From a checkpoint of a small sound classifier.
Data: trained on single notes of 20 synthesised instruments, 78125 training examples, 22.3 epochs.
Rows from block 6, named by matrix and row number. Each number is 128 + 24 x the weight over its row's rms, rounded and kept within 0 to 255. All counts start at 0. Numbers have three digits each. After the name is the row's rms in percent of the matrix's.
# short0: shortcut pointwise conv, stride 2 (model.blocks.6.short.0.weight, 192x160x1), inputs 108-159
short0.0 091:131119136150147123113131127169096139142140171157163135131100152107205122120157202129105142116125140125058139125146122136112130138101119121139132122116133128
short0.1 109:114117103124133130122098176115131149126105152161118128131151123167117190116135136131140139134105124161124118133140135141118125123138126160057166061136110167
short0.2 098:134160155107117124109173085119117132120160111152132113105142094162135070170137087151139138102128103097123131106129159116135135130126123151162103141124168110
short0.3 105:105107158100131120150181107122122117132177118139108131148128187110098130130122130146140103116147108091120149117118108164145144139133124127169196144117161082
short0.4 089:131138121135176137135140122135131098149150113131135116151155121114145135143114164159074129145130139119086116134147121138135103141122141111130123128119114115
short0.5 100:145113135147135145105151177104102135122090171161135131102186104139138122090118102135127165088111110130099139156154151143121077114134129123158117139137159144
short0.6 093:162118110127100103075123117118121108148123140152092116102129105163163109111129084157129154117196136117132196159138146137079158136113097133132145147106150106
short0.7 103:126183153117125109160124141136140156173137108051160113105127102174125099123136135109171164117116143123127115150140152110130088124136124128154141143097134086
short0.8 105:075152159129153131154135142133118167186138146111129092139141090140145136150094154134106130114116124108102116124122142087147162107155121141161126117141124140
short0.9 105:103171167115097145123135120121119144159125155133164119112170087112123075104137133130139074098135153089113115154129128127133104136118121130155120166122141098
short0.10 094:131135126132155125128121134140129122119148130154142094140124101122183130154098136141056144129140089115117097128104136102155123139152131129129152146115122135
short0.11 095:083100110115122130125155103205139122130127192163162140115127141118139111126131220123102153102141110132107137094152153162130155176114134167150146145124133133
short0.12 106:086104156167134148122113122148138093124076159156159112142138097089123137108125145138130143095162131128109138175129136084126148115151107136113119099139131137
short0.13 101:183144128128131153140117121103115161132094126133105151153151150124114141129159121101090093146130122130096102123093136184118118115126121120063136082127089113
short0.14 105:079107201107106070128115103150121112141140077125105089080156096159118146180137144129150113162175146079128108148142128135174112103120125123126104115078152129
short0.15 107:111104150155150064117168175110144142141100170123146161122120155112096124101150129125149174089143126122145131112132122152146112134156114118178162160128146138
short0.16 105:142142109111169152100144097132107121110128150170089117121156131141147127165131127175128129066118146111107142115115111128120142116138128125125187117112116117
short0.17 109:140110145092113107115135114143159126165166111091185133114110144126110172100131119091120137127133144122117108128143112109081138081116118182099060157157127131
short0.18 100:117136120157138138131112130139162130094126094097139075122147149131077133140146143137158091118139140118143135124097134228145173093129111132105138121148129105
short0.19 097:151128117125138133104121128145157081158126131108153126119146107158186146146127123121110152133168141138142187169117164138111170169130098104151133102123140111
short0.20 091:077119146144115111121139144189121154166120125123147130115074124121109129096202174123255107116124166158098141167138114153121095112126134117124127116113148133
short0.21 108:131174113153128121134120126139142123127100146141179134109134158180099145134134131139148129099099087108133121142155143138113120104137125152124169150127147146
short0.22 100:124131151119127093117140133148126158177151093110117115070113147152096143118142090134170083138099082107116129139169148130132077157153135157123168142136122127
short0.23 092:092122119117113123145098142117135115178108152113111163154103131141101077121147123113144119105214164100146147103131129142154148116124135169114106124148138125
short0.24 101:130105146132157119127112164155155137125141103146161111151183089099117096176128138159145133190070114148112147119096116101145139134112131137148149091095140155
short0.25 105:103134168100131137101109160111118153094121118148120124130150122114116141145127125105144140113145128175111124125135131122125154139101116139065146115174118147
short0.26 103:077157161165119096114125143145118175147155107143143077120100141175111130143122144130111150106123172099114109116123148162130114063176122112164122131086132142
short0.27 097:163102118137135081127147155144124132165141115126142138080149091142126153138141147126153185103131152126136161136135165157145056134143109160172108140120151143
short0.28 097:155114131170148109135101125137087175136147109129135150094108155151220111153113112116091128124113117094102108167130114154130105141115136120143143134087121138
short0.29 109:130142133115107136099158123078144154131167123147107136114104169122123128160133150157131136181107147176122112134110153155156109147147127061152103080154110125
short0.30 091:150119125162158125114109144118110119119173103113128128156158133142161138126115182138119150125141157104083150130124128135158066133106137122114136109112131131
short0.31 101:127149144158167136135160152131124114139078144136119153086163098122132111100144139146137129133123125111131173124214148101116096189116101078115146082141139107
short0.32 105:139151141137075171113162076130135124159117148141124130146170104097129183162134143156145099131138096177128107119154098118130114143133104119164125157104170112
short0.33 112:108152122147115118139159119137125132135180083173084140145154168138132159135135135176133134149136123058117108114107116121154107087123128094146166127109136136
short0.34 102:137153131131114125155155107129126119129137172133139140159119175100139138124120122128127102168144100155119092095140135149087164118148128112101135126196140152
short0.35 101:184123111095141166146130129125113081121158124124120226147116104126157111129108114126128122144126127123098142128120109102145094142140126166126126127141110118
short0.36 102:129119145125134094090120141133131121121181123112122125113141131078136165187124147136123135169145117133154105146140143122166089102179109118134118092132111133
short0.37 095:111110155101121114143163141148132100084174173142134120160099190149125135146130094129151133111135194110095119121119101159143172119125130120124152134138107140
short0.38 091:085120149083115109106141130129121140134133159115114107131144118140150112162149094151150146159088112158136164107155150142131158133121099129163126121114123131
short0.39 107:117095119140106142132136130123124136161128118098139121111126086143109110143124136103146145181135130183122104139148123131090114109086119157115071140118139136
short0.40 107:109113134163138158164166200133127118147107108146126127133120148132123132145129135130145133169133141159118142122133138150093113127115126125088173172127152143
short0.41 103:112143133148091142140075100129125145095140119134149125101124110091144099142132157145124135135081143129128122165118123190123121158118099122133131104143104116
short0.42 091:102127108158135128121133157151128108129131124095129202081179141128166127149140126152113127141151153107104147068190146107110092131123103121141111142118124124
short0.43 093:130131118132188136136120115132107140102159133157140121159131148108221136141099105111060116113116152116061125106126136130155138130128105138110132142157129135
short0.44 097:112161127112149159149160129128136119099160136122134217118145124139071109120153134129182124136124128106106104089121099139151073136154139119114115144139113117
short0.45 097:125137103112120128142125147125168122149121136128142080089190117119227129151109154139086131122118137174075129108138161125138127133151125134160124134113138140
short0.46 097:156111115126114112118106134153111149133095138120153126104105161086164146097131186123106108134132103157121107155162111114125140092147144172113117091125115102
short0.47 087:150117120116117105123137129163121111139136134136115248112144118146203135099136117121130161131140150154098156146161115113118147167122147123116116137126141150
short0.48 101:118125155085103158148147106112146121159149210156170142136130151130113133131121125127145113137162119180121107101115105140148136181087129091109139100158150140
short0.49 106:118079143123160140143137138144106106131105120086128118141143102118114161119146118131139159079153182123115158119144115086117109135143137125085156144134151125
short0.50 097:141150121105146151185150146135136132157150140144127134171110122113116119119150111122168093137169103115099124122090137114157194133162107141120130131141133112
short0.51 104:106083121166122146116110138115116152166136129138101144126112132105126100162126141142123131129115154127094119135101134164144127131165124150164115088103097122
short0.52 095:105139085123110132126141152085107122143118153124124070107148138142119150131129097146152117108123136136160113129101131164131131143163136130137127140113147134
short0.53 091:209142125115127164128125115163161097126145104145106231157136115124136138111166160134115147137189151116142161134131128107139142137138131134123144167146126108
short0.54 104:129092166141137119181149141153144119124111120110161124160107117169131184104139129122135124173131118132124118137167115128062129118136130144118150158104133175
short0.55 103:130147111152114188139098162112131138131148109144131150096107139090136126130141139108121127135074125143129110135107142141178057197149113105134137074120147142
short0.56 097:131137117106117125134122143108085155113091161137105107101155124106143167160149105150158108129142105161126079120125146125145132121190130141156144115133137158
short0.57 105:095116104144147126099119210132123138175126178109151093100164114114131147144132127112139126055139109123109105169147149126122121107141116165104072124155113125
short0.58 103:120122163092115103115092064109131153119120097108122133131093144101126077134132126157111117152133127166111110140130163142106128207133128122147123111148141089
short0.59 101:167118105108087126168112127138126137171173136132106121105179128128169153124117128129113127109102113138120146119107128091166117175138137117138122136154150141
short0.60 103:103124153133141145134114129156118124102181165103175130100143124160136164137119099141126104116068118162112085085152105123153159182149129171136107116168134165
short0.61 111:137143116153140156128116095123123171141052142119127134111168129116121129132134133111127116129132145161105132153105142100100088160117130143145160138086106080
short0.62 096:083134117136127124125144133123142098124110156159118094159149170153158124162110106131069104131139092143115096134120177140135157133106117141130142133107123112
short0.63 102:139093113111171118155173104130091132168145171111145154096129158184147146135146112166121120133074133052131137077115125144097112081133128129140125102135108132
short0.64 114:140119124161095146133182174097148171165096193071138137082131159096119173120142117103137147091073109162119122154133143125138099126140140064140122161137108137
short0.65 099:132155123094127137137101125147132160131132132126119090131140132115143141152114141137097168140173162105136162099138140174111155140154134085092159118149135117
short0.66 091:100149156103140135121132101166149118167114143119151173160095129124082107096157162120145109115141118138140125144125133059128106146131121126134146132125139095
short0.67 098:163178123078122156125109118151134120147111101129148150158121132153099150131137142134132119152168128113099090171138150093131138151165122075100131132141103137
short0.68 103:122153139154123126112175111117148142155134100163081127131113115088092139142109133114133142154140109111126124126157092113119132110145131162153072140100155114
short0.69 093:112140142064133126128129154137123108173132130130098148118158096124137137127123114157163156142219177123099164161137121113096095108146113132173096126107130155
short0.70 096:135132121150141124120115143145137131147082162142137098114145109166091143138140137103172190087164142121132132183119146191099099105149123128153138165131153147
short0.71 106:109108156142118143133195061143133125162147191151147113108167125129124146133122125122136116111108129149119127136124111120133120162108123207196132147103145174
short0.72 099:077134109145153122095121144112093123160079175153089171057132148159123128103124136126104148074152146155112120089130126157133118153136125129169087137121160159
short0.73 095:125119132141129148118143126141117133165109121086132140137145132108126177117110143079097117146152078138084095113126134136085122147136114121137106166107111102
short0.74 099:131131095143137151134169137119140146111131115103154129122120136104109156145119142093102118146107127105110096169134126119145144090160130095109146104109114109
short0.75 093:136112151126142088113117095209151159126131137159174154119096133112137125084149214118163139126127102123095139147140102108118134117108140127145146142101118104
short0.76 110:122100123154131186156141140142119101144131154127131136138162163140134132133121119155143128184141070112122111139126121121123128107119120111126104125102102066
short0.77 098:122143120128149170128119153131111094159131131134128098134172113133150134127146147162120097135078100142089096091132168131139099167118117161120136118125118149
short0.78 101:149157107164147150137119103128146145152074154115153150123151118189120159133109116091142140107149118112129075147136126123082102067109117129113152161130120140
short0.79 097:134131138093111115129092149172134108116118150159134113093118135106135145096153177130122139117132154137098147122186104114119097170144134126095178127119110137
short0.80 099:158184125135140157144137130104135122167120090126127136120150152137137120132135138154134086147117112146143110098106154116145102142135152107102168084120121097
short0.81 094:103103098103116143122096183106112110174108140142129081083196129105147133128141113129125096128117135157116135096136138159135068130144142134121127121128135140
short0.82 103:083135112135124127133154132153137159122086135148130126152133160113183154140128126127109143103142151127128134127137137134133186130114119136106099123151112134
short0.83 098:110111134140100112131118158146114133132131117141138123120153167125149150104129139157096130107117163157106128121158150164118103185091126121154103144144132160
short0.84 100:070125136138173125119133129164132135112158113136118148072154125124099128100162148131188155133116184116105157110140117162128066123140118130131127126112125133
short0.85 097:187153142143146105129071133112126128143113145129144128103121110177139096150118133138164167125149134124121195160124160147135070155126134135123136124120146123
short0.86 098:201135111131144134145142133134106161141129143171098077111137118158126142128150101112127183080128128125125104172107142138130082120172144141129113170130107137
short0.87 097:069174173131110113129116139162124123176126164133142035149115099163126125134143160128131148092129093124140102141113147142149179118144111143142135117104135112
short0.88 096:091134126145116072110108129156142165148125100117162080089122108127096166129133165105101154146096160127132091172123133153122152099159128180168108134078120137
short0.89 098:131159180134135086111146059182119165119158144173180087137096131128148100121143152134127140120105153100114140113114126139137149119108125172181148165119134134
short0.90 103:138164146168138146139148112110131157112059171167084124128153141142132129145123109121145121148096062120118111106118152138101125122093129138085175149114118129
short0.91 097:127166141140150120098131105174139148155169110131146106178112138136104122141137128088138090148114094133121112154104127106146190116110141123110140119152121123
short0.92 106:122146105131143141127133146120134142121130146157105131110125117149110084134128133128139160121124135151115094125116122093109109128125117126118091153092077083
short0.93 096:094118112120121159154125149163107135161149123150122086110152115168110099129158118128203132137111146132113159157074135142146162128115096143150147105132138132
short0.94 095:174135118124134165130132146129144085143165103114129201088146112136106139133151126126149101142168147115114179069126133093142108154148137131124127118136151119
short0.95 095:129137142123158106143103109162153153109171135122172150173079135137212136125115168103103163115115134105134130163155138145128155100093109109124140121153121121
short0.96 093:142140110134148143120129137078142166085154112128123187166117136141144123121121043127124142156090130131171119093134121131125135124132097134115141129140100127
short0.97 103:118124121169118150124156172109110099148102149140108130129138153120156141126124159167125158153101139168135142102128170146127073138132116056157109086134165156
short0.98 094:144128148107161148120124131152150144159127114137105144171117128124122116155129162116117148145177143125092090140143119095117174127129169114123150138129110099
short0.99 096:173147168135131118173122117139136138118161113124143156077090137109108120135130102112150126166092174122144112141110122132163111094122134153113139119163114164
short0.100 087:112144122141088103117126130183101172124111126150118108131119135109134122134178112129241117139122123141113130125129092140112138097117127124141102119131113128
short0.101 100:196120100125145092066147138140139131115122143112165092148155110118124082137126122124130140185084116166096160169121158158129164135134137139158091144108142120
short0.102 108:135162096138148158128107154112155164141137151092172124100112131093110149128137160098147123161059104142123120132114133128139125144142118120118155125151097154
short0.103 111:135098115122134107139123133139133148145153110106120141112123084113126135147138133147114123129130147089120112142149136103189105090161135163124153077170148148
short0.104 096:153095151159132115162137148112121183110149127098157132147095164139087142115134118139123107156033140142193094158104146121134134144133111138114123133126116103
short0.105 094:182109091126090155112138139144116122140131131127146194144164161140148145125162118141134103141149121158147136090135141149138133172113107139126105156171146153
short0.106 089:127146155098121110133134130135125123123126114117065128100158122136097116127160092140190129131156145136113166111136141106108172105164131116113107097131133135
short0.107 106:128113143128138117107128152111114105119128144127132133142108178115134117090141125183116131195102129163119122126123116094098158149118116099117117108175106094
short0.108 104:119131138127134092146149120111135156140164115135103131116126142089092123113123142144136128105117137081126113139132114109133119101133128133138182060161171067
short0.109 113:132151122158095168146185130098127178130061152164105137128131122119118150107133136149124154167113112153127113135129114121122120158132137027137138137146125085
short0.110 111:120067127131167087098120131141123140124147142131111127117162165150111127154138140172136136108127116142123116109118141134113114130127111141126150086104099141
short0.111 102:132151127120115141118147109150143102146177123143158117138139144166130083146133114117135111080087082113126156075110133130161160107075122113154182112096106132
short0.112 090:077140158115147150116147107166129127097152151101149123148115086103071146093154160119189111142119127149083131151150116100136158121151114175097126107149120110
short0.113 096:138130141127153138116123130112134137069146132152156110140155125131255139129109104128044138155117120124076134150135171110139095136119075126122148145138131151
short0.114 100:100136144089125132160143070115116089110174095128140146157092162191148113154124123168144133128185080100104128109155153134141111133126147127083128121143128134
short0.115 097:122114104142174135121136121161128167115162107127135107141153101183127081145125092116104165140097113114115131121067143132127148106094126116116126130152119116
short0.116 103:141139115138126131095115111109130142155168120156124138123125144118136080136107118144104101114158185075122096138150082164136121090143137174153118150133137139
short0.117 104:162152144133164155128168108123137121122143134157072140158137134125127165102118126099144122187145110097125101130117115125055113117130131125060154080124102136
short0.118 110:131134118157107127168137155137131138153155137106125131115118117159120152137142136083149145051077109123131120129131134128099108107111115114168189168084156153
short0.119 104:126148112132087165105113119127124124158099133140103130111150104103111115132137145136136114130130134137121153132145153145080129122109121117110132088170138127
short0.120 090:157123122124174142147125119142106103093137110156150152181114148131204121134102123122063108143128120116053126162126121112128131141119136127099155134142115128
short0.121 090:098137138132146124139123115148114143130172127121141212133097135089080111113129148099163117136146148125096118169131099105131104122144139138131129114138140121
short0.122 093:101133129151166167145110119196172130151147147131151166124142115138149118144131174121105113073113134111127129110138162117144141118126136131096147098166109143
short0.123 104:138120120113132153138088165129118132098113134092105134127155103083133141130132144153127124194142136164109138084147126107102117115171130156106117077095111125
short0.124 093:165123145101162157173154147124143100106123156122114169145093119109130134165126130147125130096083094109128113126165136121156101150179122129139172110129138138
short0.125 100:114133114064120114120102118117105159162119137169114116107155130167117117126127089156140136142130151146130129148117114151127086147094122127102158149134088102
short0.126 099:116133127117142108130131129093217114078145119158117136132070145148166151171106097134098163136141129115116103153119105121134136108136152137168109147115131099
short0.127 103:128117106117118083128118154148128095120154076150156131121149124128134094099135137177115162138161157118097141148143167119153096158139135111151171115167140132
short0.128 100:154104089154139155158141174119136166117130149128123133117171153169125175148142123111102122107068143144115102097146121159141120136141144127124157146125108140
short0.129 088:108126174157155137105113135134087170079134122156122117139110105147204125160121105119062176106085141121073147155137140161109153088131119116128110151179123136
short0.130 103:135173090111128129088124156109113175131127148148117136108159148182132113131127125139120160074157116099100114175093139161161124132137134102131146119146099082
short0.131 110:153070077157131167160153170108134101154143142161147136109172130122154093076111122123122067073147151113115097125161106111137130093149124142137137154164150144
short0.132 093:195142159144133119158122108140106146101152128109127188131123128156194113121122103109099143153064117118117146154131127129138127122130134129139127154142133147
short0.133 107:127156147190119168162135138131139151167131151137131116137139156099107133112138133124133159126148120122133149116126112124114087098096125118101153141122137122
short0.134 107:129142130137142093129151075140144127141117127143136125108131137098122108136135134145147112152130130069118124112114136110137094109136130144161116144112133126
short0.135 098:099132177176152119147129108133123139118153148127134106147066136146096124110127163105148124149114141104124102177170132116128138097154118144123146124128138103
short0.136 096:140122099132084139119117143103136122182125121118108133139162149091097139118177123142238061133143141165118146101120108127145086110146125099134113133148147137
short0.137 096:109107156126111134096141127158125107146155102117147102103118137104102160140145146137127112092107122142111121159194129087153168162141128171146142137129154160
short0.138 103:125172094120099146143109106134153135135157078113134131099129120158133094157129132158117132128099154095119100157129157113118146095132127131146094152150097099
short0.139 094:135106109119101112123125137249123105154100124149114117147158138124098140137178233135157094088147129130101131135130148140142153149148130132129131141124132134
short0.140 097:081145127134130096128129154142152127142134121120117147116160134118147125122140139134118116147127201133112163130180174153130087110127116152144091143102130160
short0.141 094:113143118116136147128143099102139126110152117139112087122146083156085156114141048143183123134121110147093108123114097132144134109171154177112130152136122131
short0.142 102:162152172149133095138129133151129138160106118137102061141122118143119164140131158114185141113070067133134119160126126107130166127158136129115146133083139124
short0.143 096:119103137127122110125139135255135129170106158141134127116118127120152129111160255128127124116133152114115137132142128122137094164115141118154137140098145131
short0.144 088:152119133128095113098119140155102118135111133143141175094136143144202120123133119123145125113092127164088134126136123137099144175131120131149125147135151120
short0.145 096:089135150143133106094117145086112139133091163141138117093098158138112107101162071096141125132107133174091116146137154145134122161151135139154124122148149117
short0.146 101:164136141106144060091149126139123102173091145140132122122105092133112144111148116131153126115114142112120147150141125124129145105167109134149089165117130062
short0.147 107:090115149127115159124162135155120118136145204176144146100148149139124118144117126151141113093140096145136100105119097133174131148144121147186111115094154176
short0.148 102:135163155148160145144147103132142128156117130146135132102121062176125101136138118125138142113102110118123108102116122113132107158103119129140082152120093105
short0.149 110:112093165115146088131150120169134124158141157128190126112114123154109145126129117115135137095134151141119128128114134174150153142142117214151150147105148152
short0.150 099:109174116125126089112099130134117139129130125148118138090155126172125136138146133160109121132116156132127118117165120102106164157142108158126101083115086130
short0.151 111:119150144130124148182115143146126135133160116149157103115130094158142119140126120138132124110086087098118113094136142109154140163079121123164141076124140161
short0.152 095:084133124118119113117124140142149144219116125112124080145123134137110128135154161146183087162140142129123108143064125146142149128165120144144124125139140128
short0.153 112:101131106189114175125156133092125161139135180154078127124128169129130094142117146176133138198108134158114122112102108113108107135107128073161109120123099088
short0.154 098:116136127171195139159125148122110141096159118098170153110140098115150106101110127126137143117082136095123111124168136143114053115126103118105116120141140090
short0.155 112:104142133124139170141027180103130134128120158138127134116135127147102091126139135145138140101105127138131135145112131134141129157138128190092104070176112117
short0.156 101:083108125083123135109121108121129171158137155085162130135142162130112102155128140151125118139130121205117103132127126154107122128085120098147091112194127094
short0.157 098:130141160129163168120122137135137144107178100118147141131149115110107108120133127142132085137093141102110092068169107178109096126149129134118110106155122167
short0.158 098:134143141118112140101083096121150158175126129123124125117144141143113137131132137126160125146093138157087121181146116128142122131055146120133121136142125129
short0.159 107:111145087087147121088138096138123095178117137118050165116126095143142138116133124121128142108148155105134121111149131128135123098194112145139119126100155116
short0.160 094:118119109120113134123139117165089152189149078130117145141113179133096132118149166153144110131111107118090105156146122141142128105135161140117138098127108149
short0.161 110:149147098111125148156165148114127097150134118153116153120180148115124179161127154188146117146116088143118119062103135146125078135124127143131124082130131130
short0.162 100:126114136098119124123096151123112148133154118132132152074112108093155119136135148107101134150156132137111088134123150140162132146189117127151099111163137158
short0.163 100:136167120110097143130077168135137161112154123145127130118147104141108087171150120127153098150134130146128120114115168111145150133161150158151119110150094142
short0.164 106:117170112067149124118105131149121145144134072100154126111128080132126139131142135098122138181153156161116104159115160153156129134141117105092077112167156148
short0.165 103:139150107141141142106104163114130099156128149113105134106157119136145053133141123113118076138129103099132131070107127096147125164158131161084079110145102131
short0.166 097:151128113130110113107133169126092091170114134122071196102161122149134124118152098136150144126180161129155180106163151116129146159145124150136126124106158143
short0.167 092:155157152133149148139134115130177113110145146154144079135136119125191165135100104150108129133128126145137107088151122083151149150136137135119132126122165156
short0.168 093:161141131139114134135125128126131156123140114090120131114120131147088139126159066122219128150155150136115097099112144123125181083176111132128125112161155127
short0.169 104:149125148107154116070109152130125113151121133131093118127114159115118106138125119142142116121120094118129121116131147115143130112118132175098124159132168112
short0.170 099:133114155126143119140118142175147128142160099122138135135118123127105134165147186120122141149158135127149112159148173159151166136138116115141135124116130135
short0.171 093:134162127104152138107154106117119131150106162177069162094158133139159155126105131114122099144098128167113093091127133154156148143144110131141128154126163132
short0.172 097:113182182117085140103112155090132174174126120132159125110102133094107123114132119130133112157124146125139092109149108113096137116147129117103136165164121127
short0.173 096:186126141110132138127134128139116098066132172161126101116149138122143132101142138133108149106128118158187166142135172152113135139127117143104137172128127152
short0.174 100:137124143145173130098089118120127146146123136135155132134105118046120100139134138105133144148101111111118104137106150142169100150172132157093128087128118120
short0.175 092:146127137146110131114117132169113162135130126102150119105127121112126120123162067131255102110100148156113133133127109129120126117150141104139115126146150129
short0.176 100:099111192154138148138149148154119110178137137146172088154157104116103160111132120135142112126084089124135097126131102080133139149124122138136058130097093150
short0.177 090:120096112117116116135145109153082149134157160145116136151132111150160146135144157145148124123124156140081108141100118143149174070178127139160151131168128137
short0.178 100:113133149127148133145108091153126178101138140129131111186143095160103117136136119156129138115159140121123105169067115106137169066150133128113103110157140144
short0.179 108:136117189054131123135134120115134134134095100098144120128103094140117122129132131085147138136120137166107119134136138152076144136121133177090110147170109144
short0.180 110:112170158113114152106122193110132115149159098168123124114112135079118090165131118160131120122134158143116107085143124142151125127149141119136106103206150164
short0.181 094:139137118096114150118144121110134110146116106126131159124120125133107131131156183113124122116141167130202122154089142119117072099141085126127126160085110131
short0.182 102:127119171090165130154158124113100127087130082108166114134099104139209139128111116095072117155137091115082127167152157108119130128144093177119168133122163113
short0.183 083:089122123116145135147136136157119119110120148103137163128120134111092120120192155118224088119170130148075121104158141139119105163136122139115118095159139137
short0.184 108:131084141145172110163143143127131162128146084054142146120118141141125106125132132130129142051123124104124103105109130118146125136166123184123137134089124128
short0.185 092:173124114121142146145134132150160094173129106151114200182166127110133108133165184139145103130212137131103174137125135087138129124161130149120125151119135125
short0.186 113:141163124139112148154132100108133127151080083068137144130117091108122103127126135082126111170146110114115113134126156113082126099128133119136133142123147058
short0.187 100:107146134146119145138131148136111162186101151142107097103149140116112136136163089136161108138061137148159087084091111120124163122145119129138112108157128148
short0.188 101:141167143131143109139157113125120149181149162149110133115126144131116098113125115109136183122146130131092139153104115156114124131074133125100161155149095131
short0.189 098:145146132108118139130125125146165122183129115150142058106122106157044131104132138139203104149101097120091105105053115127164148116152142141105139126121107102
short0.190 108:141110094154157159101044191152126138162093159100142136125175135124118119133130128106140109174121135126121116151136124115132095105116136164103121133131121157
short0.191 095:110139132123145111126116080133147106125117145162086087081131094149112164131140124144148165161141099140126124178133133151079152119104127141113126128100105147